{"train_examples": 72500, "targets": ["land", "light", "water"], "num_classes": [7, 4, 2], "activation": "silu", "drop_path": 0.2, "batch_size": 128}
Rows from block 6, named by matrix and row number. Each number is 200 + 20 x the weight over its row's rms, rounded and kept within 0 to 999. All counts start at 0. After the name is the row's rms in percent of the matrix's.
# convs0: expand pointwise conv (model.blocks.6.convs.0.weight, 576x96x1x1), inputs 0-95
convs0.215,104,183,212,167,221,239,158,194,226,225,171,208,194,214,210,202,184,197,206,197,214,238,184,234,184,208,205,201,214,213,190,163,200,199,231,220,214,180,181,224,204,196,225,204,191,187,216,161,203,238,190,198,206,177,184,237,191,186,185,188,217,189,222,207,207,181,206,205,173,202,225,179,187,202,190,233,235,204,213,232,201,180,241,201,216,209,200,193,190,154,216,199,244,194,175,179,193
convs0.216,102,229,166,221,187,182,247,193,191,209,227,211,216,186,211,181,197,187,197,196,188,175,207,193,210,189,198,187,190,191,208,210,194,177,211,224,163,219,219,214,199,166,224,191,220,212,197,194,255,181,186,199,222,169,184,217,184,190,195,209,225,255,225,174,197,213,207,212,199,215,189,162,238,226,187,196,208,212,202,222,189,201,194,180,239,183,191,182,214,182,171,194,224,195,226,243,195
convs0.217,091,203,186,198,186,236,181,220,177,203,172,153,189,228,216,220,166,200,206,182,211,173,235,196,174,193,206,217,203,211,205,216,188,230,206,176,194,192,176,176,210,194,182,204,192,136,210,185,220,195,166,181,220,179,186,189,182,181,194,197,203,221,198,165,199,182,193,213,179,214,190,180,207,214,185,206,209,211,202,211,168,182,223,188,211,224,250,156,191,200,187,189,185,241,212,213,214
convs0.218,095,189,186,187,198,216,188,211,218,193,204,214,224,205,174,160,221,209,211,200,211,207,164,187,192,224,214,192,183,222,215,217,209,226,174,175,183,211,180,240,219,208,207,183,223,194,182,218,204,200,245,204,209,215,192,207,211,220,167,162,218,207,143,207,230,185,236,173,189,200,227,220,211,238,203,203,157,195,193,228,214,227,194,222,207,207,211,163,238,200,214,221,191,205,199,192,193
convs0.219,100,171,199,212,181,214,201,217,184,221,166,213,192,216,193,176,146,190,175,223,186,201,218,205,190,226,193,188,214,186,210,219,142,226,181,211,197,236,200,202,186,158,210,208,236,169,211,204,209,229,185,182,215,202,219,198,211,212,173,185,235,220,181,182,194,220,211,249,193,225,230,208,194,206,178,218,199,225,201,206,198,166,232,204,197,185,221,184,209,203,198,220,216,197,199,224,178
convs0.220,110,210,201,177,219,203,189,219,198,203,214,195,194,209,194,208,176,220,185,196,197,192,179,182,195,183,205,183,191,199,186,200,194,257,198,181,169,196,198,218,177,155,187,176,216,214,207,197,167,218,212,148,214,208,176,198,203,210,202,187,212,176,140,203,201,170,203,178,175,187,208,206,215,179,206,225,164,203,209,186,205,217,201,224,201,152,242,214,246,210,207,192,231,199,177,225,186
convs0.221,102,164,194,208,233,193,225,188,210,235,180,212,214,209,221,220,207,193,220,189,199,196,204,219,241,150,164,190,207,176,211,206,210,176,184,205,203,191,218,199,226,206,189,225,171,189,203,218,180,212,210,208,195,203,170,169,172,179,214,246,196,222,227,171,217,220,180,197,176,216,193,194,181,196,196,182,212,209,169,195,161,200,173,230,209,194,170,199,202,243,180,168,190,201,180,180,205
convs0.222,099,187,207,224,215,203,182,197,206,190,236,194,178,203,189,210,198,178,218,179,177,217,207,178,169,168,200,203,176,177,196,207,199,200,201,192,213,205,217,254,227,193,175,225,210,202,202,180,180,227,209,213,192,169,185,228,178,191,216,217,167,178,194,174,203,203,220,173,182,217,180,185,173,222,188,180,195,220,205,216,197,219,189,200,253,180,202,219,245,220,174,171,198,195,161,169,233
convs0.223,100,189,207,198,176,205,205,190,197,190,183,184,223,212,183,226,196,189,213,203,205,244,192,200,200,192,205,190,166,190,207,179,190,170,216,198,207,201,223,206,209,194,225,188,216,230,170,162,206,180,174,186,193,216,205,267,181,143,187,198,175,184,199,191,199,198,204,195,207,195,204,152,192,194,172,179,190,190,208,210,202,212,173,185,211,193,172,227,234,152,196,208,148,192,190,198,180
convs0.224,120,185,227,185,220,155,195,189,210,177,191,210,238,203,218,211,215,200,200,193,203,223,212,232,212,201,224,235,196,231,191,195,190,200,181,206,210,208,218,207,182,186,176,220,198,230,243,227,163,249,202,235,203,209,212,209,182,203,209,222,238,189,183,198,190,223,203,172,204,207,177,216,172,207,225,217,173,205,178,195,200,210,193,199,217,203,157,222,169,189,182,202,191,146,207,191,183
convs0.225,095,240,205,244,200,179,188,188,184,212,217,189,190,185,193,222,224,194,199,205,180,205,218,197,201,171,182,203,231,197,211,198,185,206,179,141,220,200,206,178,180,200,150,199,182,206,216,214,194,179,235,207,211,188,223,179,202,221,199,196,199,228,205,216,198,216,187,187,203,151,184,243,191,178,222,177,208,200,191,165,212,205,175,214,198,139,219,217,179,186,201,179,191,181,178,205,205
convs0.226,107,206,209,215,249,183,208,208,230,235,194,215,181,196,197,175,186,191,219,188,210,212,229,180,190,169,196,201,190,197,227,213,217,194,198,204,227,211,188,191,203,211,208,207,180,199,186,217,244,197,224,223,212,204,195,190,176,227,220,244,186,189,234,198,229,164,220,189,183,238,228,171,168,225,197,213,217,191,197,214,166,177,179,215,219,145,218,186,212,197,208,186,211,179,200,213,226
convs0.227,112,173,191,232,205,186,209,188,234,227,219,168,194,190,205,230,189,237,233,212,215,215,183,178,214,211,188,206,180,237,201,210,176,195,188,209,211,208,228,203,222,208,208,233,216,180,213,213,212,225,246,181,189,230,202,162,181,187,195,187,185,199,201,213,219,194,158,189,207,195,217,212,223,203,163,212,208,209,206,241,206,189,217,219,187,166,238,196,213,220,222,188,214,199,228,169,225
convs0.228,098,198,170,201,186,223,219,216,202,202,229,216,195,207,208,194,242,231,227,198,165,169,175,156,206,260,194,187,207,223,204,219,225,222,192,186,227,146,201,191,176,212,186,183,225,204,196,214,220,204,210,222,201,187,214,202,189,198,201,210,217,217,179,193,217,228,221,190,207,197,190,208,207,212,187,159,204,182,168,184,212,248,187,197,175,232,215,206,215,202,215,212,208,215,231,204,213
convs0.229,102,221,231,177,187,180,180,244,189,168,169,199,192,198,193,207,224,215,189,218,195,223,233,184,182,229,212,221,201,209,199,174,162,211,204,176,206,168,203,194,193,202,203,179,206,191,213,178,196,208,226,194,192,184,228,220,215,211,193,203,201,159,195,218,222,185,219,202,193,169,208,203,175,198,206,226,205,199,265,221,158,190,247,171,177,212,215,207,187,189,214,200,197,167,192,218,220
convs0.230,085,190,206,193,195,174,221,159,212,237,194,212,226,197,163,190,159,203,194,215,168,195,181,186,235,187,165,168,197,150,202,183,190,192,216,212,216,171,213,224,183,215,212,207,178,185,167,222,225,222,208,224,198,180,212,216,197,197,221,215,177,182,215,182,207,209,203,159,168,204,182,195,201,169,156,195,195,236,194,221,222,204,170,188,228,197,207,181,207,201,198,178,201,198,201,218,196
convs0.231,101,177,182,190,211,209,183,217,217,181,214,208,191,224,210,191,169,192,197,225,185,193,186,228,215,174,193,187,206,209,194,213,212,250,209,242,205,204,230,205,199,158,219,223,212,198,192,212,170,204,256,205,192,185,208,216,181,232,198,208,224,197,192,207,156,181,196,160,226,218,191,191,174,215,174,209,136,171,211,187,198,214,201,197,215,221,221,222,220,190,202,211,204,199,223,185,208
convs0.232,113,191,207,184,211,196,197,178,242,189,199,197,196,221,211,195,213,200,176,198,221,212,197,233,213,200,215,176,194,194,202,194,218,175,261,255,232,217,248,212,187,205,211,207,183,209,178,191,192,190,200,185,172,225,182,213,219,201,195,209,199,185,222,234,185,189,164,181,211,228,189,191,204,180,223,211,174,195,187,194,191,202,155,215,192,214,180,185,198,188,144,217,221,222,218,191,172
convs0.233,101,167,206,187,222,190,215,196,170,207,242,180,207,206,189,209,212,211,207,144,213,179,216,213,155,188,185,207,199,219,179,196,204,208,183,156,201,194,181,205,225,218,189,176,222,206,220,203,194,188,228,225,188,209,226,195,216,179,217,186,199,222,232,226,203,240,194,229,185,218,209,238,192,184,213,190,231,183,222,187,196,191,189,222,206,170,173,211,177,177,238,218,178,211,171,191,195
convs0.234,076,198,229,189,197,200,218,197,227,203,201,243,171,194,190,165,178,210,243,209,171,211,187,205,194,226,211,185,201,197,200,194,220,245,195,212,193,197,193,220,195,228,193,238,231,188,211,186,223,193,186,179,235,213,186,185,211,220,240,253,177,197,188,203,235,220,215,171,195,179,201,159,210,211,209,200,190,223,211,200,188,239,196,223,203,220,192,201,190,226,225,228,201,206,217,170,194
convs0.235,099,179,212,165,173,207,168,204,212,185,184,218,201,187,216,201,208,209,218,171,193,226,188,217,205,226,199,221,207,191,194,181,183,201,242,214,227,199,240,192,207,200,174,208,184,196,218,159,195,205,187,218,191,222,190,190,162,215,189,175,195,211,169,187,190,180,194,187,221,178,189,168,198,161,180,193,174,207,185,202,182,211,226,186,191,218,168,235,179,171,201,221,141,195,189,174,169
convs0.236,107,188,222,183,240,214,166,187,196,223,212,250,161,193,204,215,183,209,198,226,194,214,210,229,200,187,216,203,200,175,204,211,187,204,227,201,223,185,212,222,211,204,176,202,148,206,195,178,156,226,240,232,210,223,205,200,189,171,214,200,203,203,223,184,187,187,204,201,199,210,172,172,218,176,189,217,209,193,210,204,226,229,202,223,209,207,185,211,211,180,175,168,176,164,164,216,189
convs0.237,097,203,182,201,193,165,215,195,162,211,214,207,233,219,219,186,212,183,204,194,197,156,185,212,219,186,177,158,212,204,208,223,188,191,224,200,213,177,173,214,207,187,213,193,231,210,180,199,219,195,170,172,217,192,183,211,194,178,197,204,207,217,197,119,206,225,182,217,204,219,168,234,195,209,191,179,237,210,179,231,196,194,178,190,210,202,199,165,208,196,221,192,190,184,224,181,176
convs0.238,103,173,241,234,216,184,201,195,195,154,181,155,217,198,182,189,195,224,180,187,210,201,198,218,193,203,195,198,192,214,188,174,202,208,197,203,245,180,215,223,205,187,212,218,185,216,201,211,212,254,235,195,243,207,196,205,231,186,206,203,191,191,198,211,190,149,216,192,198,208,184,180,230,209,213,213,164,186,235,198,225,212,205,200,200,177,168,214,236,197,221,219,188,182,195,203,232
convs0.239,109,181,198,225,205,166,200,196,217,187,189,184,233,191,188,180,258,199,194,200,201,184,207,160,216,200,205,210,182,223,219,217,186,196,204,197,212,190,234,216,204,207,203,209,162,208,214,185,180,207,234,202,188,203,173,193,210,184,191,256,217,185,187,215,219,228,170,196,191,200,214,229,166,219,175,182,194,226,196,225,220,186,182,215,235,167,173,196,227,195,216,206,230,154,195,181,207
convs0.240,091,148,175,200,201,208,192,216,215,222,209,175,221,210,184,195,192,161,185,196,231,205,189,222,221,161,194,184,215,224,201,226,192,163,170,233,192,215,215,219,226,152,217,199,217,186,199,213,234,214,207,206,182,235,181,203,239,177,198,158,205,224,180,177,197,193,175,209,220,185,230,191,175,195,198,186,203,184,203,178,196,201,220,191,187,198,234,208,200,193,178,224,205,174,190,183,213
convs0.241,109,183,218,203,224,213,173,184,199,207,198,215,197,215,199,170,184,215,174,169,201,188,174,158,142,203,243,190,213,225,203,182,211,250,239,178,179,207,188,208,204,195,190,203,200,206,238,223,212,218,204,191,205,151,201,176,227,196,183,203,188,220,157,177,177,183,179,199,180,213,182,205,192,201,201,177,196,199,184,176,203,194,209,167,189,190,216,166,216,197,238,201,199,195,209,202,194
convs0.242,105,196,221,184,190,214,195,214,215,206,192,204,172,185,220,210,181,177,190,193,195,181,216,219,235,214,181,244,194,257,245,175,169,202,174,205,209,181,242,198,223,216,201,196,200,190,219,194,201,221,185,177,210,170,199,224,197,218,208,227,195,187,241,268,173,207,224,191,226,201,229,202,219,186,211,218,180,213,206,208,210,208,222,209,199,211,172,217,213,211,189,190,178,218,203,214,200
convs0.243,097,169,206,223,176,214,251,203,231,211,181,193,217,199,201,210,244,218,233,199,214,199,201,177,192,215,206,200,191,239,208,193,229,215,199,212,203,212,217,197,178,202,262,205,205,191,211,206,225,213,231,222,189,182,151,216,192,180,221,214,212,175,202,199,225,199,208,202,191,227,221,183,186,219,176,220,156,210,207,198,194,184,235,215,191,202,172,207,191,208,220,180,212,231,232,190,190
convs0.244,104,174,175,184,233,202,241,174,231,205,221,227,219,204,227,208,197,231,261,208,202,211,206,197,221,211,216,197,211,215,210,213,242,177,199,206,195,207,201,215,206,190,216,180,182,162,209,223,214,216,209,217,207,222,195,187,185,211,170,205,201,222,248,184,246,221,209,235,198,179,204,193,226,179,192,211,201,195,194,201,212,230,193,195,223,207,201,218,210,228,223,214,201,200,215,172,161
convs0.245,124,190,212,186,233,229,201,201,207,197,210,214,219,188,188,185,249,219,223,187,202,201,206,167,178,180,200,220,209,196,221,195,193,207,198,172,223,199,211,175,209,194,214,198,210,229,238,246,197,202,278,198,208,203,179,186,194,207,188,206,234,201,192,230,208,199,214,182,212,195,229,214,167,209,223,208,168,200,168,175,184,220,182,211,192,176,172,201,238,209,206,210,208,229,227,204,204
convs0.246,102,186,221,176,245,172,227,163,187,214,178,182,218,216,210,194,184,211,185,188,226,180,224,165,213,230,203,201,222,198,187,167,172,195,228,212,208,170,204,194,213,218,237,222,185,203,244,204,234,185,205,190,196,178,204,205,203,182,207,165,216,226,181,177,204,227,174,220,184,207,186,228,181,205,208,233,206,210,196,226,197,165,221,179,179,197,195,200,202,198,223,214,204,221,196,242,187
convs0.247,091,240,203,219,188,225,190,214,213,185,201,207,172,179,211,188,213,164,188,193,220,230,197,225,194,210,211,200,202,179,168,193,224,158,201,215,187,221,230,191,221,165,191,171,195,210,192,185,166,220,183,208,158,194,208,216,171,211,237,184,191,186,177,204,178,188,206,197,228,235,191,164,200,193,215,198,211,197,189,175,217,231,193,176,191,189,175,225,228,227,178,158,224,216,189,190,210
convs0.248,101,199,221,204,194,181,168,180,184,151,177,172,210,207,196,213,187,217,195,185,224,184,237,188,214,209,220,220,174,207,187,165,207,181,209,170,178,201,194,199,203,223,225,201,215,169,207,252,177,188,234,219,204,180,217,255,226,200,203,245,197,225,187,200,201,189,197,193,221,204,173,196,190,204,235,210,194,190,201,185,236,194,185,188,164,223,201,202,207,195,219,207,163,193,197,221,197
convs0.249,096,199,192,204,189,218,231,170,184,183,203,217,211,203,201,206,197,236,219,197,179,194,190,169,194,175,172,212,198,197,195,186,208,223,190,189,221,189,203,206,190,217,250,226,189,214,207,197,198,213,217,218,187,204,226,207,210,206,198,205,178,177,260,212,210,261,192,204,120,199,213,203,197,223,148,202,191,200,168,194,218,221,216,208,202,192,178,184,215,215,195,206,190,220,199,200,212
convs0.250,102,226,186,215,195,216,191,203,207,226,228,189,158,207,181,214,162,186,157,202,183,203,190,236,216,182,189,159,201,163,201,210,165,209,209,208,236,211,213,236,213,193,222,197,207,205,156,178,207,217,166,229,218,188,185,206,192,194,190,197,211,204,216,218,198,187,221,226,222,236,213,189,206,213,190,179,214,218,213,221,183,196,197,183,249,180,211,217,180,197,161,210,216,223,207,220,209
convs0.251,096,229,238,242,202,218,210,224,182,196,183,187,199,197,229,182,203,226,172,183,231,209,214,201,208,208,215,173,160,182,173,198,230,204,192,191,200,185,177,193,196,136,201,199,206,195,186,203,208,207,176,216,229,171,210,180,197,171,219,194,183,250,213,193,186,198,184,189,181,194,169,182,229,187,181,185,220,192,188,199,186,198,196,197,214,206,214,186,206,200,229,249,167,206,182,171,216
convs0.252,097,194,198,189,230,223,198,199,209,214,191,215,206,194,208,202,221,218,201,202,204,194,210,174,230,224,201,216,181,193,185,193,225,187,212,170,226,184,221,206,154,215,210,162,202,153,191,212,221,210,209,221,202,206,216,188,192,226,176,219,210,235,137,206,224,169,228,211,200,161,218,189,245,209,192,194,176,194,171,238,191,214,192,205,178,232,192,169,199,208,203,215,213,184,226,202,187
convs0.253,094,199,188,213,203,209,230,195,215,207,235,158,185,194,238,231,188,183,188,186,241,198,198,214,229,179,210,130,249,206,210,195,199,190,227,218,191,221,203,173,190,208,193,207,201,193,189,150,191,178,189,186,200,226,175,164,191,197,186,177,202,219,204,201,184,189,193,218,206,187,192,209,201,181,227,183,201,232,214,198,205,156,202,160,211,210,197,196,197,193,187,212,181,226,210,187,222
convs0.254,100,193,196,206,202,160,212,195,203,158,191,168,205,201,149,222,187,175,193,181,213,185,196,162,191,210,219,219,173,221,220,221,202,196,180,183,171,211,176,194,195,206,202,188,238,193,198,254,212,171,218,202,195,155,227,149,187,226,194,191,193,191,208,175,213,184,202,195,179,217,166,186,168,197,220,201,216,220,182,177,200,168,204,175,189,195,184,216,197,210,209,180,177,203,189,192,193
convs0.255,095,188,201,221,212,166,188,171,224,187,177,214,203,209,203,207,206,196,222,242,192,208,177,216,228,180,165,224,206,193,215,212,192,181,202,206,201,188,215,197,213,176,209,253,158,189,189,207,209,232,188,211,184,210,190,233,171,171,190,195,220,175,196,218,223,234,227,221,181,197,168,203,176,201,180,208,186,228,199,247,186,192,228,207,215,192,167,187,222,223,185,187,222,183,188,227,182
convs0.256,089,230,203,195,199,204,202,215,144,203,223,201,219,159,213,199,199,201,232,187,248,189,167,200,198,174,185,192,201,217,169,196,211,207,203,205,192,190,199,202,208,226,156,234,252,190,198,192,203,211,169,211,181,188,218,240,220,207,213,195,192,192,188,200,185,232,198,181,233,167,214,225,202,163,199,156,221,175,216,213,202,208,220,196,183,201,231,209,202,214,182,195,199,199,204,171,184
convs0.257,099,193,213,203,221,196,199,197,208,213,208,222,198,235,216,191,209,233,217,169,200,202,219,176,189,230,206,168,200,179,214,178,252,223,198,184,187,242,163,200,191,184,174,205,186,200,214,224,228,167,232,212,201,175,178,199,188,237,225,224,188,221,225,173,214,180,201,204,202,223,199,193,196,187,207,192,195,197,147,184,231,197,211,208,186,218,198,193,243,209,211,191,218,186,233,177,175
convs0.258,105,183,223,174,192,163,227,164,176,218,209,206,196,215,197,212,219,197,210,204,201,188,170,218,202,205,191,195,230,209,211,207,198,176,191,247,188,191,225,169,205,172,171,179,162,195,175,228,184,219,189,218,203,192,225,189,182,155,197,224,231,206,208,187,190,234,208,229,204,235,178,215,189,198,195,224,199,219,209,204,180,156,186,210,218,209,153,186,183,203,193,201,216,197,196,234,171
convs0.259,106,214,250,184,191,184,202,186,200,236,183,170,188,212,238,209,184,217,186,214,223,232,196,198,212,203,193,184,211,203,207,184,173,230,230,177,215,168,193,201,170,213,213,215,187,183,210,199,192,171,235,188,211,169,171,207,193,187,177,167,166,224,191,183,231,189,205,204,191,181,182,219,149,173,201,232,183,227,193,210,189,195,207,185,188,175,221,224,209,176,213,199,185,220,203,227,181
convs0.260,100,169,219,173,216,222,206,188,210,211,180,214,240,199,206,210,183,220,219,200,213,180,181,186,189,213,232,200,209,226,215,227,190,200,208,218,248,210,191,218,221,222,194,220,229,185,179,192,202,238,181,192,211,203,201,200,215,177,175,211,262,217,188,201,189,200,188,190,224,214,192,158,172,195,192,205,146,226,212,177,204,182,219,195,174,252,208,188,191,190,191,225,201,205,216,186,191
convs0.261,104,213,149,187,201,197,188,175,169,218,204,226,211,206,187,190,221,197,209,211,186,182,182,197,168,186,227,212,204,205,162,184,229,201,188,157,179,166,244,190,197,202,169,177,167,187,215,203,198,217,193,200,223,222,215,193,199,175,250,223,189,216,192,211,197,232,186,184,219,209,165,225,192,209,170,200,223,194,201,228,179,234,182,210,201,187,184,171,203,214,186,207,221,203,224,193,174
convs0.262,106,197,219,207,175,207,171,212,224,185,185,199,213,181,231,206,213,177,212,220,203,235,223,209,178,194,209,226,158,260,206,182,220,223,178,228,197,194,213,217,160,190,206,201,173,217,232,195,184,219,228,184,180,175,208,219,227,213,221,202,230,202,252,216,211,222,220,202,189,188,227,190,187,182,211,197,186,193,183,223,196,190,209,192,176,225,166,218,183,178,199,214,223,217,210,184,194
convs0.263,102,196,171,199,234,179,182,181,181,232,213,218,199,173,238,193,224,206,187,196,208,200,199,186,202,168,202,231,195,233,183,189,182,226,193,166,206,214,190,213,237,197,184,181,201,173,226,208,207,238,215,239,211,222,215,187,211,159,207,196,204,180,179,186,195,196,203,202,214,234,213,185,205,188,192,178,209,174,196,193,204,187,148,225,181,187,211,216,198,230,175,214,171,206,193,195,254
convs0.264,096,201,175,182,212,208,192,190,215,183,189,205,177,197,222,207,176,207,204,194,201,180,198,185,209,194,190,168,203,166,213,210,195,215,195,221,230,195,210,186,149,190,188,205,196,155,224,179,215,228,220,206,221,200,169,158,218,212,204,197,182,241,202,206,190,219,204,225,197,193,217,184,187,214,206,175,195,218,201,186,172,237,240,182,216,206,224,169,172,212,214,245,175,233,219,176,237
convs0.265,114,229,186,216,213,190,213,220,196,183,192,207,217,157,232,221,224,192,189,218,231,223,230,208,209,222,188,219,171,231,225,176,229,195,191,200,205,215,215,194,178,177,199,156,229,216,185,199,214,223,201,215,227,183,208,220,206,197,169,199,234,190,225,168,202,188,162,199,186,209,200,211,191,228,211,205,178,200,234,208,169,198,178,181,215,229,166,244,181,191,206,197,226,185,206,193,180
convs0.266,112,207,151,221,218,202,238,182,185,230,197,206,218,200,222,210,222,243,249,209,217,231,207,207,212,202,206,194,196,206,164,197,208,197,212,208,199,181,228,183,195,216,201,207,187,193,215,207,210,175,197,209,172,219,179,191,161,182,245,213,200,194,211,205,207,250,193,204,215,183,189,185,216,205,180,214,208,194,168,214,203,228,167,206,231,218,187,178,182,239,207,213,198,175,226,178,170
convs0.267,093,188,157,195,177,180,218,210,184,205,246,194,228,170,230,246,203,187,207,200,168,200,210,200,210,183,195,181,165,200,205,230,211,145,199,192,201,211,215,184,196,238,176,181,199,199,200,164,173,177,189,230,195,199,216,194,205,204,202,203,187,204,193,183,193,225,165,179,202,184,209,210,220,215,176,165,216,196,196,149,211,188,175,200,186,200,191,236,226,224,186,183,204,186,186,201,206
convs0.268,103,196,215,224,178,219,258,213,189,208,155,213,193,208,204,182,194,211,221,201,175,190,179,193,218,185,176,215,191,173,187,176,199,205,221,199,205,180,220,193,209,211,202,266,208,200,191,190,204,203,173,221,213,216,199,221,200,188,213,206,213,193,271,235,192,222,180,198,172,249,208,202,206,185,165,210,219,210,183,207,189,174,191,222,190,195,217,194,207,215,209,227,198,219,213,181,220
convs0.269,109,199,165,189,205,202,220,217,210,204,226,214,176,213,217,201,188,170,208,211,196,201,169,190,176,184,216,186,185,192,188,203,209,196,223,228,212,188,212,204,243,198,183,213,178,178,181,184,178,230,198,209,223,225,187,194,192,186,199,209,186,186,192,177,206,160,203,195,212,213,162,163,204,208,189,174,206,214,200,183,153,202,148,198,226,224,198,204,227,188,182,143,188,233,162,206,228
convs0.270,086,175,229,183,201,200,180,206,222,215,182,196,172,212,213,196,171,192,207,191,211,223,230,229,194,215,198,204,180,226,249,175,211,220,217,249,214,216,209,192,213,199,240,226,168,208,209,208,193,207,182,182,203,172,169,207,176,208,206,188,203,178,174,224,175,194,185,201,217,225,221,177,181,173,240,210,181,218,180,160,219,188,240,214,189,215,179,214,200,223,209,191,205,207,213,169,179
convs0.271,104,163,254,200,192,186,191,236,208,201,196,183,200,206,252,216,209,201,202,222,238,204,217,217,185,211,193,188,205,223,215,168,211,215,205,185,191,194,208,180,189,189,206,205,220,197,210,177,206,212,207,189,208,159,215,202,223,212,169,212,222,200,186,197,203,208,213,214,223,190,200,219,135,234,237,204,199,215,217,208,199,154,221,174,174,196,182,214,196,182,164,176,220,191,174,183,192
convs0.272,092,198,191,236,195,190,193,228,222,203,158,158,195,234,204,179,181,189,187,190,218,141,181,173,184,213,209,185,239,219,216,188,205,187,237,183,225,206,194,198,213,220,194,218,219,196,199,209,209,183,221,207,208,206,200,216,195,176,212,245,208,206,243,200,189,176,194,204,222,186,180,210,190,228,243,184,162,191,196,200,206,172,203,188,188,215,201,174,208,197,175,179,188,166,220,188,180
convs0.273,102,209,208,194,190,203,156,207,198,196,188,219,172,205,216,210,190,207,222,239,182,229,204,218,237,157,218,180,218,185,221,199,173,214,184,218,225,194,212,224,203,193,174,211,205,188,190,180,181,211,213,212,181,224,175,175,214,190,200,174,189,186,205,205,197,195,182,189,224,181,204,148,182,196,217,202,184,220,177,223,182,183,284,172,204,202,203,213,210,202,190,186,178,196,171,198,190
convs0.274,117,216,190,187,192,233,182,211,170,203,194,217,173,209,183,220,171,218,202,186,172,225,185,189,195,179,200,208,193,191,213,201,182,218,205,209,192,185,194,198,232,223,184,208,203,150,182,187,235,211,189,204,216,217,228,209,193,201,210,162,204,240,196,171,229,212,208,196,168,211,210,169,241,179,229,166,196,201,216,181,201,219,237,200,200,236,222,215,184,201,232,205,168,235,184,183,229
convs0.275,093,210,212,181,203,207,177,245,205,215,189,184,181,204,168,169,179,195,211,191,174,226,213,209,196,217,218,204,220,219,225,181,202,263,193,198,182,186,199,186,205,188,155,207,209,203,191,200,215,234,212,198,188,200,205,212,190,197,202,223,212,173,156,218,198,177,247,175,188,199,220,232,223,208,213,211,177,185,181,234,204,203,177,209,169,188,219,204,221,192,221,196,245,197,220,208,167
convs0.276,108,191,173,192,212,193,204,241,177,187,186,202,181,197,211,201,251,200,184,200,181,200,178,202,210,188,212,192,210,224,184,200,195,194,210,175,174,176,237,186,171,194,211,131,208,176,197,203,213,235,215,222,176,198,194,200,205,177,209,216,204,194,149,201,192,185,189,227,234,199,210,184,221,185,217,191,178,199,196,177,157,231,197,199,234,219,194,198,181,224,203,226,231,196,233,198,201
convs0.277,102,190,211,213,216,198,237,170,192,212,231,203,212,180,222,215,201,211,194,192,244,215,208,206,187,236,209,174,195,202,202,213,169,206,191,210,204,211,158,187,206,205,239,164,164,234,228,200,187,197,183,205,208,205,210,178,211,222,208,167,251,224,167,193,205,205,184,220,146,215,209,240,208,211,173,165,185,191,207,216,209,202,193,214,184,188,192,205,203,213,200,213,209,160,207,202,182
convs0.278,106,170,216,180,192,154,176,204,189,228,198,217,229,211,231,182,210,202,245,193,199,212,223,198,226,162,212,204,205,211,222,217,180,159,210,200,174,193,228,139,206,197,199,164,177,195,215,183,185,188,199,218,181,184,200,162,184,191,187,193,225,217,197,206,201,205,189,184,196,216,212,201,214,172,210,195,196,195,189,188,193,220,160,190,191,185,163,206,234,221,182,207,199,179,178,168,221
convs0.279,097,227,201,185,228,173,220,155,202,220,213,220,232,201,226,216,227,180,205,171,170,190,188,183,233,174,188,231,174,196,180,218,174,194,213,197,232,188,257,216,195,189,209,210,200,187,178,198,182,213,220,206,182,243,183,200,191,201,215,229,193,169,204,185,204,173,179,199,208,204,222,189,171,235,210,193,213,210,180,211,183,222,171,206,206,204,161,218,216,217,186,204,196,216,180,223,203
convs0.280,108,231,172,238,183,208,199,208,197,219,183,234,184,236,221,212,195,230,237,172,174,195,201,188,196,193,179,185,200,204,188,206,215,211,198,215,188,210,219,189,228,185,210,229,205,181,196,171,206,231,174,161,208,207,200,221,189,174,241,212,201,201,209,222,192,185,187,194,213,223,187,215,215,194,180,207,248,164,183,238,170,208,188,214,193,196,219,198,206,223,216,188,173,252,220,186,212
convs0.281,106,186,195,192,203,193,222,193,244,226,209,217,198,241,199,212,258,229,200,232,199,222,160,211,218,239,188,202,222,195,191,198,183,190,222,217,230,205,207,215,183,192,211,204,173,204,180,201,229,202,225,160,189,219,169,194,240,235,164,221,224,231,177,200,202,226,189,200,200,203,197,202,216,177,205,205,174,195,190,191,186,214,202,232,194,208,220,194,213,193,176,233,192,199,210,215,172
convs0.282,098,202,196,226,179,186,266,179,215,192,175,171,205,194,174,198,169,194,174,212,171,173,192,202,221,193,207,181,202,171,175,225,199,192,203,213,242,222,199,263,188,191,182,233,206,206,157,186,215,218,190,178,210,233,187,222,191,180,207,180,212,219,220,199,214,184,196,196,184,213,207,174,199,175,164,179,214,230,183,188,200,195,186,212,207,216,205,212,204,185,183,203,168,182,202,201,203
convs0.283,093,176,178,211,179,222,205,196,201,203,205,235,131,199,204,230,210,208,182,208,192,220,164,221,212,178,212,182,197,210,200,191,177,198,221,202,156,188,194,192,191,179,201,227,220,174,183,173,189,219,169,190,178,210,161,186,192,186,192,205,183,177,196,156,211,158,198,205,219,210,182,192,190,187,155,180,208,197,224,180,177,211,218,184,207,193,187,191,218,217,213,151,214,210,203,186,208
convs0.284,101,213,201,219,202,212,187,206,212,179,216,161,214,199,204,208,212,188,173,177,166,167,223,195,198,203,215,170,193,211,232,193,199,200,185,160,205,197,204,193,165,189,177,152,218,191,235,228,210,187,212,225,213,183,204,184,197,147,211,227,228,204,229,200,200,173,205,191,215,185,211,220,199,206,188,188,215,199,191,205,206,181,136,189,199,167,169,200,209,210,201,198,199,199,222,252,208
convs0.285,100,223,230,194,227,240,199,194,213,206,175,176,177,191,208,219,223,208,176,205,223,183,203,231,178,187,195,194,216,173,225,194,190,201,190,215,235,183,176,218,176,198,204,216,192,204,180,191,197,167,190,191,212,213,210,199,199,209,210,160,171,237,223,224,167,202,195,218,212,166,216,218,203,186,190,245,169,214,194,215,204,191,228,190,190,154,243,197,194,190,195,225,158,226,183,199,190
convs0.286,092,211,236,200,211,151,186,198,215,205,180,208,185,212,195,143,196,227,179,179,182,201,170,191,210,220,186,213,216,221,193,184,199,191,203,206,199,205,204,214,163,217,212,206,171,211,180,226,190,173,217,209,210,157,226,199,224,224,202,219,219,234,186,218,204,184,194,211,212,164,159,179,178,141,192,227,183,196,190,187,197,164,219,207,197,211,214,219,233,200,203,214,208,199,212,189,195